From a checkpoint of a small image classifier: widths [64, 128, 256].
Rows from block 12 of a small image classifier, named by matrix and row number. Rows with one number belong to one neuron. Each number is 500 + 25 x the weight over its row's rms, rounded and kept within 0 to 999. All counts start at 0. Numbers have three digits each.
After each neuron's rows are labels from the 100 images, of 14976, where the neuron reaches its highest value: "peak at" is the part of the image that holds the peak. Only what is clearly more common there than usual is listed. The data: simulated grey scan slices of phantoms with and without marks. In brackets: how many of the 100.
# fc1: MLP up (model.blocks.12.mlp.fc1.weight, 1024x256), inputs 128-255
# fc2: MLP down (model.blocks.12.mlp.fc2.weight, 256x1024, transposed), outputs 128-255

fc1.405:508527556513529504466513496496523468496491454496507484500560492476505462459504446475476520501493515511523456468526468528519486525489502511528480496450511503504485511513502519491479502533526538498517498550533532535519512533477511541439472520560527511496470519487468459526535463521490508493487547482489495523499519471504507484492510503521522514510521555495437520522515479545494470487509
fc2.405:500481526509490520436478472520461484541486500533503545499502527496486502513498520488523516563442432469501519517495490531485502495532516500515455486518491520458497483506525484503509510470493500431493500551451510519484544469497531486502511487478454526506483505511520474513539467508530505506484502489505532518508468536504486474527540513517527489470492540452521489501482498493509468461513
peak at: bottom left (40)

fc1.675:508511534476489517516489503496487493557503475461480470541496519504564474461463479477472499505459502523455487455512452490512509530490534556502512491520506515504528489510494486478472489493440513498460519516501477525483472464502501519521457481456476528496477530497497501523500536498522515484517501505461529511515443512480513481463480475455484503475505499517507498488483540506478502516494
fc2.675:514506492500480474506501785499477511480519512517530470493509487517496523440497501503483506497509545515491491483506519496465515511494501489496493531531475501492470493505493479495487507510474488504491464524530522494493500497501486493497516491493511516527520498483498488500497497485472495495486519490488510472492512493500493512473465507483495533508509473518490492525506471512503493477480
peak at: middle left (38)

fc1.97:500496502498509484532490478510513481459530535530522504523487560495540506490480501490489477489457487506503498544489483521512491494553545490505494517504491498527527473542537452493505488524495524505506502528488526492531494472443488521447509466492512453520510532508524492523551487486496501535498515492502539454476516473510537486496497500508462526488515540532533520505503479506515518507522
fc2.97:498500472488509501479490448484450500496511488541484504502519517544516470566501522533502495557519467482483495491521533483517497478476489507485512444476536482450475518453497535466550511472519508478524538505488509479507474496482498483565512521505493536566536524478514483479554510501500497488527530511447473539480506507500486502494496481488529455491502458495487473463438527510536498483523
peak at: bottom centre (68)

fc1.14:466529514486537486505453504474487498474469491511525510527474513492523487503472507453499466452517486532431540539531537472523461516504531529488496540544487508488537449457473476522484506489478459482477517478479501522531440495467481527510474509472519491489499514494473473492547499517533456477476505515531531483525504503532516474518515513474478479535493479495492489477500500488527504537493
fc2.14:493496487497478478512525714475464488538491518487493517499494507506473506435505505474517520501464524538489499523466528506495514512493511505460507510470502505526496500510475508488468509487453523519468461518527482524499507505481515465501497515457489483492515505468499517487488503473509505512501521493489499493481457467483512477475499511496543529515498484519533515547497528507485518487475
peak at: middle left (65)

fc1.335:501508499499492501537480503475470478512517449519485486498496541517460519453483543489474506531436475522513467513529492518505518481557507468446522500439472544533486518508481498472517474520555539524458508496523509515564510497467482530463513505528498488486471487466507476463502504502514508506491501466525491523494504482544492529528527466502506476468530505509475539546476461519527460507491
fc2.335:488481482505516529518494494493506488509497545494529516535491549497519530458517466524480488485548474547497483542500496524497476536494518486515536506529502507539496479506482546540522470541544466443523452489522485474491503478448495473509451464492538447568529461501508535513490534510489531490508509470483489486501515484548506464501502508496502510507490499516481491495496487528498468543500
peak at: top right (38)

fc1.472:518450488463557461549531499506479499526555490520566499527469504550529498505489473514508503500479505503495491530509519483501464489498500504507532543462516503473514522447511491480490527496544468497492509530511483507482487498437485512491501461499486485501521475496523530502548505488521555508469494530493515486495526506504495485479501498521536472492491481502559516502500453497505517472527
fc2.472:510536485515498541481500489530495507540494501526503481504487562479489469508519506505552454498454505474492538522465501502471496543484501513509496599507512491512470501517491481503514492515465480621494477521522495464478537491474494491506480509503498500515492520503507510541484498478495450514502536464521522441461510541530506502508478509500512492533517498540498505503475486491556471481480
peak at: middle right (63)

fc1.50:491484515500509509516499484493507501505484522512501486520481551485541465493523511528500482497512481490520509513513506493545463529494532524519457509523523491506511494520507524484482478490457479537481506508467494496492498509504503531548509502477535556474535507507490482514522512515502502511504486488521483539531445562490518493516526499474501474480519485560528446471481514528522524467465
fc2.50:482537502508494517545499696522499511484543498503479486492532481508475495464510495504480492493516529517483461511509476458466502512528501512474535519507490528526502478490509504501481518509500495491523464549517518483498522490519504494476486494497554503508469531507513470493490518484475514517457505488513475483490499460480495499487491497501500520546526518508521512540497503473506500490456
peak at: middle left (50); middle right (44)

fc1.267:463477481484503530496545486495540496496476508496476520509528473469548470488492574460502529549494473477500507505466491513522477501543508477512487472463537503523504528522515484489545480509517507511448476514489526499457477492488521511481540487487479527534527518511520456469469534525480516465498533464549478478503472482512495521495532536521483481485476522521489502535491551535510464490486
fc2.267:495515489457489489489505700489530497512490502496468492457504525536503495455537485531502513525546486477507493451470527487511476470451518502458507507517469466484545514466493508529503506446500525464528497513519483486522509484475483511473515471517514461548498446502518514511493502498517495535497477507453511518498507496483481503493456478495506524513492491510488454501506472470509479506516
peak at: top centre (87)

fc1.347:500474465498463557492537459471536500496463535514496518500492473523517483489505519495499510487454527469495507524492498534522516496513475478545470517464490507502513523474526505544532528469513477517511489505469485487464494482471543472526535475471506501458502493557517475467506499469492497517487511519508485507483499534516487516538526537466540464495490449472487502563498513472538469489479
fc2.347:479520512483496486459549500520489503511495449524470507447484497470508447570494495495507498450519488497481475490475534483503455512503542461505555562483513508472510498532497504477479494480443511424501469482515498476470526477498537494456505513492505560505498532494466534514510551501493481521535452448524461541475496520519469539467534516500499527464482512505505484492495484473529526526493
peak at: middle left (54)

fc1.196:489511523484506485481503488502480482496512501485555498491434538475491527534503497474500473503492484514524508489540513490534532527523552505536487560504459466513522497524530476521465467513485508512516519527514490539502520484480498527496517513515527496508534504491498507502483501490504496524447516530548537455455534499514487514530497484510442539517519486511504447486480488523498517537493
fc2.196:489514463500460532525509438478486545502454507529519542500497541530454500563534513540517511515512470470462488534482504495463516498450494516495564502497500523483516511480518510482540507517514504496521525518524504493474492481456516436518491529507497540516515535495497507483494542518488485505510543540494498572520487488492465471474499491499528502550536512500489516476486504482526514430510
peak at: bottom centre (30)

fc1.229:461476492484516449492448470491508492524486531497520474488517511486529466458493502519498474491508467495499510523461462439492487520495548532511483512515487532519489504550517499471479479484455518511532506524488485491466512511523493498504485490488462564480520507507522527478501509500511487481521517496513529500502429522479496458466488528501522495534495495538514495484508494487466516472450
fc2.229:503535521507511488521536786511506490473516497492519497493508509487516498511521505526487494492497523475488499472501491493528500510491480496503505461515477526485505494517508506508499516500487503428504445545512491499497534484506484497495496505496510507490483491503496477499513516503491503466499523487484506498469507479509502512510504511489501496516520485474499476532491494487491487495487
peak at: middle right (64)

fc1.506:503531515514536499509526508490441479509525454497524492518512534522483489489523523459498527500490492540468482485533518537519461517511484502482493518469492498508503507503502465523515490564501528529425528499553512516513501502479472510443504507547498507483488502469482462519467507528475473524514491497513510491484475498516499530511530505522476470489508513494465501520512495558539499474527
fc2.506:484470514448511500483509543479534506505471536537480508541465518506524537470475477551525488502504509536529465523467481466460491440496486486486484547521553511493481541473522521504547510496470472500502496498507470478482526508477499507495481461489505498490445494525540536486516489518483521495467524479508481537500506500511447474524486518488457498476500509487497535457530534484519464512477
peak at: bottom right (37)

fc1.84:493521448514492484501483466559524507476536541506504515512472494518478502519456503506506456472487490501487504531525514535489496466493491535550481507526455438521498522504535465535522500461512471463535472561507494533515506488459496505491510527498476508496496524508489498514517524474501532488521531545513505496488533564505501507485521512480539518482504509497534489535501492518538490499528
fc2.84:467484506483528526471529602506488564523461464506486492521472504508553522498482470519502497488497506501538505536501469494492504487534517479525490528452529553495531489484511509506520521525473476568506470490453511501512489472499520491506479513522535491529491498561523485478460495475488520482460484541479524538539508504504475529518485515505466481478500525452495471456488507537454490505490
peak at: bottom left (37); top centre (30)

fc1.121:503487458485480513506500464554522536540513504537489520531435510516515533551486482543513461523491480526503534519504529524507514527505472482530499508474528460486521518475484516505519495491448503495502471537487486475520495509471509493500561455501494507487495499509544533468504537497505470494501502502471505480495500488500506493512491531499499513527440485478539504517549520477487540499502
fc2.121:482472466488518514494517688508509511534457480523498523506456528517492484478499448515522465505472516490497527561513500471489504484532509488469500603481532473499503463509491492479500501535498485606514479492496501473480499454511511500494486503511515507511487516533511529501462470478511521500472497485497506474458495497492478508501521537520500519519500497492503511508495480485522490472493
peak at: centre (72)

fc1.157:507507480483563496482511447514516563467504520490502492528489500542512467505508512551486497530507477496506507494522476496481490489519499488510506489460548507515469542508487488498496529506460518470487504490505483507514488549554510499509501577542528495540464486469510516455537536482473525501530496475452521519484530497543493496489536485516524503485507447498489476506472473504510528445476
fc2.157:488508511500456507482501518507505493501464514512514495472503505476557517630520521463501483475504534511520511421494485523497467492502531492528543537483512480536522474499511471510474491486490486406517499497533467522492509510515515498484486492499473490515538491498503501514475521514468500510517498504511500463477502485501509516529525526533472524517496491530507518516482541504542470482499
peak at: bottom right (31); bottom centre (30)

fc1.557:481512508512506499481475491498502510508484521506486488521497535483570461460512490503508494511481441482523501509487472474530500517468507546532490501539503495506529526496502492490479476474454517487509524482473475509526530496506505537564457476488473540499476501512491517532474514517544507480519504503512504525506464553475499489482514493487534480502509490543519479438492549541479529462472
fc2.557:488526493496507465498506725514479525462507493501502474504500475503506504448494484519472488491503542524481499489491490492487519536513512488495508512508508532486458491552509488488464518523471479519532462523513515506482531502507499487518512497484544496499485494457523485495511494509492502500490511479500513477480497484470517521492446493499502523498543496492497460548482498486508493494463
peak at: middle right (50); middle left (39)

fc1.58:530493483479493469495437481520523483497491512520516481486515501498531472474498501497493501491522507514501475507472434469525493501519554504506471487514469524535520542540521509465513471488475523548524493513523487509473529538536512482513468510525453526470512508512539529512499495496530512484515505468503534487492479524480471446489509521528525467525485513549508494509512518512474494469491
fc2.58:499520502509512502528519784490494505466514497496498522504492518489509495492523500494488482534534536485510513487506478515479485508478487487495482527532462505506501491511494526509480524496505490474516477515499483489480517477499488499485508512502520498493509505503511479487489504512500478485486519514484507481477494502517498485473495498508509506500519464479504463516492494510492457495484
peak at: middle right (70)

fc1.415:529461539508487479531493498504445416519507468486512493496523484478484518494504514442490525477488477520487487513456472489530491507527498464498528497458470541499516471513520482522504486538549520546453498510524496470519506530487502490490502507470495524449490551507505459473462515534464495480508505480520488462488502477546517516484561496515503502449495542491483520513532503527498492494520
fc2.415:499493487479493474498534779497511506480500516528491490482491526526521512453498475517516495509498488500513515483470526483492497461485488517488507519508514483496504534483481501510541495478482501462518492495505498507492491505495480498499506465494517458530482465493501503520520507502496492501491515516493507511498495491503475502511463504484474510504510474517467475509524473504511468506496
peak at: top left (44); top centre (38)

fc1.180:466503504547496525446518467515530518515490472503507487503532484480506455472528484476507466512508466505537448488538511506495501505493519519487452498469500491501445499518523522505486516504527533480538494542496517473510499506495501508456492504526553513497476510539511498563520471489491480456494538511485529472484516507472500478476477485522512510505512525492498529479497480546484500483531
fc2.180:512510520527481506495514513531467491522498521491476510517517514516504509453516513526536534522472467494472501490488519472525542492512498455505504476516488499489497515456485515486532497507454528385476526539490469489494555523507523487468481496511491543506451458486510534523523495488548531509504498472480500545537498495487516496509542491495497481491514551510482502488479541491517466518524
peak at: bottom centre (34)

fc1.74:442488478417494502530497457512492487426490534486576524502514531484505517501503532484514546525489492511529510526456506448543510524530501499492468528512540486481527500504511480525476468463492499515486512539471466485478499511508473514497484493487466532519494506500565509506508499466497508485505499474541506472499481512503504508491461523510503508463457508548504510456511471465469498524502
fc2.74:531508523491500509485542669511508523440527477497486517482534516477538456523530516500487502501513498448477489504479501491540475521421498475474534503498471514478524511508514532488527513473519544438491478520512470471493502487533487529494512481516499495505526493477494496472509502544496526506521533524499516488509507490510502501495507497488530474540506470487459471520499520471523468470523
peak at: middle right (50)

fc1.42:496474509504470469500527501485477453540513464511503507506525511502490478514519522453493511499493518492484485503476486497529519489526522491508523500446491497501494499505499484519524473518509516559493505482523501490484502545549514457450510485488518495455460524498505423438471469524480517515505496446493452492460534482499478544484541507550511502496507523490468521567466501529495496540529
fc2.42:468499491489511517455510744495510523498470496516506504486502535552541501477522482521490480501490462500542493501500509497499501476487496500491490552483530488473543555507484510520537495481502495479522491494520494522526491481505478506484513483467498482497491496502489505507506513465490464500524506525504519486490476483488479502534477518497500496495491495503477487486501454519515458508490
peak at: middle left (75)

fc1.250:511503513504470449515461488474502494487482514523491420467469455519466504484522532488444476537518505513466501461502483489474495509498505505488498487516497511549538499539523511515456497529483512492475488440466483514490497552506467527491510501502471478459466497480486455479525544462489506469482521491521528486500486515492477507512513469510511450459488500523499485474498527502497495518552
fc2.250:483513485521525481484495809486485504503505480470486491494483498515507497519485496484470481484499486498503515481490494477480502511510484508493472523473507516498534488487519477501489478478493517502503510496486487498515501497506490520484486508520524475513538490491525505495481493501524504533493488510499484509497502498489495526508522472552502508458519499474497510515509506493513505470527
peak at: bottom centre (78)

fc1.279:477484479472492477493476463504484478489482543514524514512500526502520505506511522485494517473451502532507507518476481481478497480543497498473460507483542477495523530556505487533519456471541486541468508490559480481500523554503488498493522497521492490498505500487570493470493476480503485484514524461522497485515516517504488461502532516501523468487477527536510504447505447486495502490468
fc2.279:516499489521497502484518773496507495451508470490496498492491518551483473491521498478469455519503495495513467497521494501501501476486511511450509509507492513494525516465512540503514486476510494501523480476498498496493472483510502493489477488506511469515520465508494487502494528531486509486500505531524498518513483487501515502513490480491486500508511487488477505499509474502513438485523
peak at: middle left (44); middle right (38)

fc1.408:477508494488496456472463482488516479517466496505484519494487550536499491514455479504498484508468490522460499507508540459544474508504516510490516496458496482487505513501539507449504484511507492535514491512493502524471488515486485498487531449442474526464498505490489501526524529507517502437521447489518508470465521529535541506490497478478501469514481498505529521539510496482511519482540
fc2.408:501494466508500499503507696494523491499507488498521512517469530507491469537522527493529463473500517467521518517483509500480497494505481528483522544500495482495470511469517542530510493478499475570502480499513506469473519497499525495494528512557528497525512494502530521511457487528514490511495510538514495510456474526511498485487464507494519528478501456470498473475523483516541489494467
peak at: bottom left (34)

fc1.609:502566526448443490473448515490468491531508539510513463487495468492494520534504533512468492506450511512490509457473465497473502491538522499494541533504523524509497458543544503484471485500498502481468487505513497504505535531499480465447483496479487492482507524471492481493535509448501567472538497498515498487496534505512503527517507471466485513517485462469467503516476547437468502493511
fc2.609:487490458518497495504493822499504498504487488502499501493519508501481476503487518493487479528513488502475495502492520488501533519502507506478484489494466498492492514498505500514493512494483504480498514510494513507520504492515490492507514539506477531493504503485482472503500501496492490486499508516488484495479478513493509503496498500508497505524492499506506499516522470542519507466504
peak at: middle left (50); bottom centre (30)

fc1.12:475512534471522516477511478501523475483504502485505494525469553451489505531509493537486478474512463503537497494503538496489573467534509483484472516448497464497512479545527476544528509533527504492524475516513533483496470493501498484439524507500522485484490541502494504496482504487481482514517549505497545465456557506497508497540461511497489542493499515485523491504487472501530491511550
fc2.12:514495521538479491488496465509497507520470529520476530481513491525470492475515504515502534532476487432452477444463522523538481532458481479474529468501522518462488486458504513491555499522511465416527524484494482504527507502471536480497474515493463499534508486522482492511533506528517508481517506512485480526521466481525510506514528457495512453532525486483453480442476519536511493460504
peak at: centre (87)

fc1.607:477550516506485497500496487476493489480496467529508465525511490522454486570510499486532537480530495507502461435523512474494543533484478502502501504494469466502456532496514490491505493522514488449440523494542516573496482531515472507447538520496490505497495517445500489528503518500484508518473496517517558488490460445509493499483497484498480528490488513505509438494486470533532452501492
fc2.607:485468504527472515467511315494523498536475502503501506523506545483478507480503458474496490485529494486501496501495487533529448519474514522506528458493493496505497472518531484493533503513493470442538474493471495512498510475515518455500502523502460474506492495525516533502519506495504502488503482495526507521493481506499495483479463484485544485466520485495498497485478523476477508532493
peak at: top centre (77)

fc1.503:473501471465483486517459489501466487452494546480561480502487504514507519526524526520510475508483478526520492535491497463465487499508556511490506569527488503494501462494508503488442486474496509526530498557476493492496481548529469465492516465488470489486512543489474526526499505501492502536509540519495495455473476531497469476517491526466499546529489512545481470467489519488487505461500
fc2.503:494521475497501513511536776497477525492531502503507515482491502495505484507473490470516519502482540500509495525501487513484489499483492512475528499508507522481509520491516523492524511513488510441521425518525479495492492468505519532478502512490516497476512527517492471476492511532500515494488512524508480529526520482513514512506518508500518467526506464494506492514507519500498468478492
peak at: middle right (68)

fc1.498:496456525498528464535478511507475464511498480502507460506495511507533515539529525447479506519481477530512484526487483502525505477498493502501543505487482565538514521504500480511514491554492529586509513511500485495501488564509551516494488514521506506460494554493477480498440478555489468521524517465521487518501477516556486483500504525542467479480503525492490542499504530543487538500482
fc2.498:486532493499510507503510749476507526485509513539520464494474529497515519440517485521496480522481503504496503530495518492444493496489513475480497545519501499508491514497494540502523526469470507517498481502497481492493499505478477498481521467501532485540495489513528485490489515490507473502502489490463524498502489498490498517512475504477477527470515508507494500501483463498508424524486
peak at: top centre (40); middle right (32)

fc1.189:540491523545493463512477464492501529499483519496432463489510487510444498480503519534491490523522464469514526467476485481450488483465494502470513477525495481529522508515511513545500501530491514539485458454501520496487487507488493495517521494496535509498490473490478514511465520486431493443493511492506482479519492500505499489521535476490483473453499437523502525488559484511476443474523
fc2.189:482515514489488460495514754519473488488505463461491494482469491480520512537469483488481482484497492495510520478501483498545461501515506486524478505503496514482536492488523502518483513480482540452510494475486478507492475493482484515480489502522521497523502465501527502481475500450515543524515468515495495504510513508489492509509531509542502532465496508451465496510497508478499519491521
peak at: top left (38)

fc1.289:480486497494472458453456489520497519493501474492502514513488514500494521523493530480471492492479529524493515510526537495485457470473510460491521543497513491489508486545512493522514498506484480526505489502510504499482467480450490511501520459483532507467479536535511459554524575528496493464538500461516538480510539496501521494524521499484479502507492486536527511523499530482511539514501
fc2.289:512523483515476516548513740488502505511520472478510508514482538486507479536494495516507483503501515472488524523480521482500477491504476511492502511501489503547481506461504513466447544502493504548496477497485481495501496479512474495455515503526510463495533497506524504497485490490514513526512494515516515478469479491480503528493542505496537536494513509475503512511486509500524480505544
peak at: top right (25)

fc1.284:498463485477499471486451488506462503504481511515504461466488483487458490553511528514435477538529522494482560541527528473482516440484491517471491556511494483547488510498522506529498506514524536500522483475469512578489477501556475537519505538502500481477479490469474481477509494530503478498532479514549532485474463495535528514491479496496493474429462463523514507454519494490488513489505
fc2.284:453526515471487429479499735497509513508494480502494513508456495489509498459487505517490486504499506475502517482529483471444491519512484502483477527493500502514508477503514513521480488508451521541474500479471469506481469489503494520459480487539534493504517484502524493493489510485532521545482484505478451496488490492493493521523534478529516514483510520478474525520515539486496496447517
peak at: top left (32)

fc1.101:499451513472535561460461466500499514522528511535528500513499455491506498518470506472500499502509518505506455498488481478523468471502473484560521491492495510498489492520523504490506482487548497462507474482486469515494520490504476515471461490519490502539492494513517533495508483504496558442492493496503517535524575483496530488492506497516519539541462492466477487465493505529483500524502
fc2.101:526535527535520499544485361534522503469473516465480518540504461508540461393502489502501512522480493477521529507507467482493515503501471502527487499484500474548490481487498505479482479509511476465472493500464483484467467492484474491518502467489524511471497533487472496518494518540522506503478467492457502550551517466447504497547502519504480457489516510525519506455485534484526473491496
peak at: middle left (46)

fc1.350:533501505449497471518475495508439442515501494486545497521522525518488523488520528463501531502506502508481464496491467487533470482559493491464514507479476489454509511519499479553526475506556539544509513516523479495485491520514514485442513523518493496488507524481450480466460490527511459459497491448506513493498511466546494498496552513514479481506515531466459528504518502482511490508529
fc2.350:495502457484496518492522752478512504492478520516468495500500511516514498470507494512488482501495523515527495503491493540482475452486487499440486545482506503517517542489504513497533485501492482482504473485524501489495481489481486503486476468509518497518515486531519509495508521516478501492501519525516516521481496514518473507535491514514491491484498502492484497491506495506518428496499
peak at: top centre (36); top left (34)

fc1.80:496475499508475497490522505487475475525497475499475506487525502478499509494550509436468536500507498519528475499482468505540523469511499491482521509458470534517524510508529464528509485499521529560467478538512477512506482552540524477497503494500489486475512518508510451458486469529462494463527497452509450476507507486535529542507493520536484476483503558499490528516507497500493520508505
fc2.80:498473502487480520490510786481493514487500486514496491518487526506525505448493497528500470538486491489507500513501495480491484464497498507484485537494539493493509549483472497500526488466497481489499496492508474497514500510513498528476524460486536456524454482495472492505519526492507487509482502512512507495499500496486492489499465501479493508501503506504473467501483480506496435540499
peak at: middle left (45)

fc1.126:529525445487508520506469465553494490525528506535512525520470492517508491543461511530515476491490477497471490526499533539480499531516486535536482493509474440528482498547498502531510528496518493465552482544473512493531515507469501508488540533481500515557516480533520536484532485463517512500537522546492522472486506546505506461527529536492527553496489525506542515550481497473533498500515
fc2.126:491480477481519520486504695502473519514462473459484502529494489502529504512512469527492483510489482499536538536504487497527521492523516504502512499493539531489535478495518518497496510542467459554506474481443500480511497463507521523493467480509537512502512518532555485502463469488505501486460493539472511536516530505504474537525511508503473506485485508475500457454511504531483486494486
peak at: bottom centre (40)

fc1.306:514473528507515504502424476507525475503502507525479457498481514462542452460519487501497506521512453495522493505485461502513509534461481541519489528515472517531480500544516493447465497512464526530537531497471476479500528506528498502542452513480483575508484513522485527497495497513528489482525505488474509528491462525483496478469520523505498502522525487545489496485513529554459509496488
fc2.306:482548519499505476532504766524485508465500507511503530496525508486501494468506516531488494490484563509493495468506490515516483527518535509520492473535480516506479488527495491508484522494485495471497454526506519517485533506484486513499494502505514514496507474486502486479531512495499497490490535513491501488493503497508494508501499504529504495488509504494509483541498485498511485479478
peak at: middle right (73)

fc1.389:497504546479511541545487485519493484520544542484505505502472493493496493475504520471551503485495550522489481496501446503522461495493465488511513486497446487500480539491487485526502517495461500483459471484525496540508517472520498503472530521512454465486520499496492459498435500488537521527487476527497485526490503468478503516477518514490522518463531483489507507555469500486512474530492
fc2.389:516555508488485488489496315517502504521476500509475482519489502500515478543483467525553515451543469479496539487507503514497509512482502471542480504512499485491514430495548509463506523497467548493514493487480498505518503462500502465445521495518504515525500499496535517512478492444530532541505474492492493535510500538495444473492477502496516533493491536491464478462495484519446531492490
peak at: top left (46)

fc1.76:472508502467476567489488490570503524477475527480482529474505514494501501498498511493515507496503551501478513491471459477499470504510484452522500494521519503483462505545498492501508477486452513465507461519505480525507555507536455487486470526475440512495489515493476536473481495503514547463500494476523508476476527496469508507505497511463477540491492526504489488546498503479460478502514
fc2.76:491484498494499463495489674483487488479488484477496510509518511531500476551514481519482510518488466496507508493485515497531527494507448504496483476518476477491486459508500507506492531504470490439528498498457516519498460470521477469443515486483510508501515501461549462496498466465525483504515454545456479554492505528493470520465504498501475530491498474482502475479470485508484509463533
peak at: top centre (32)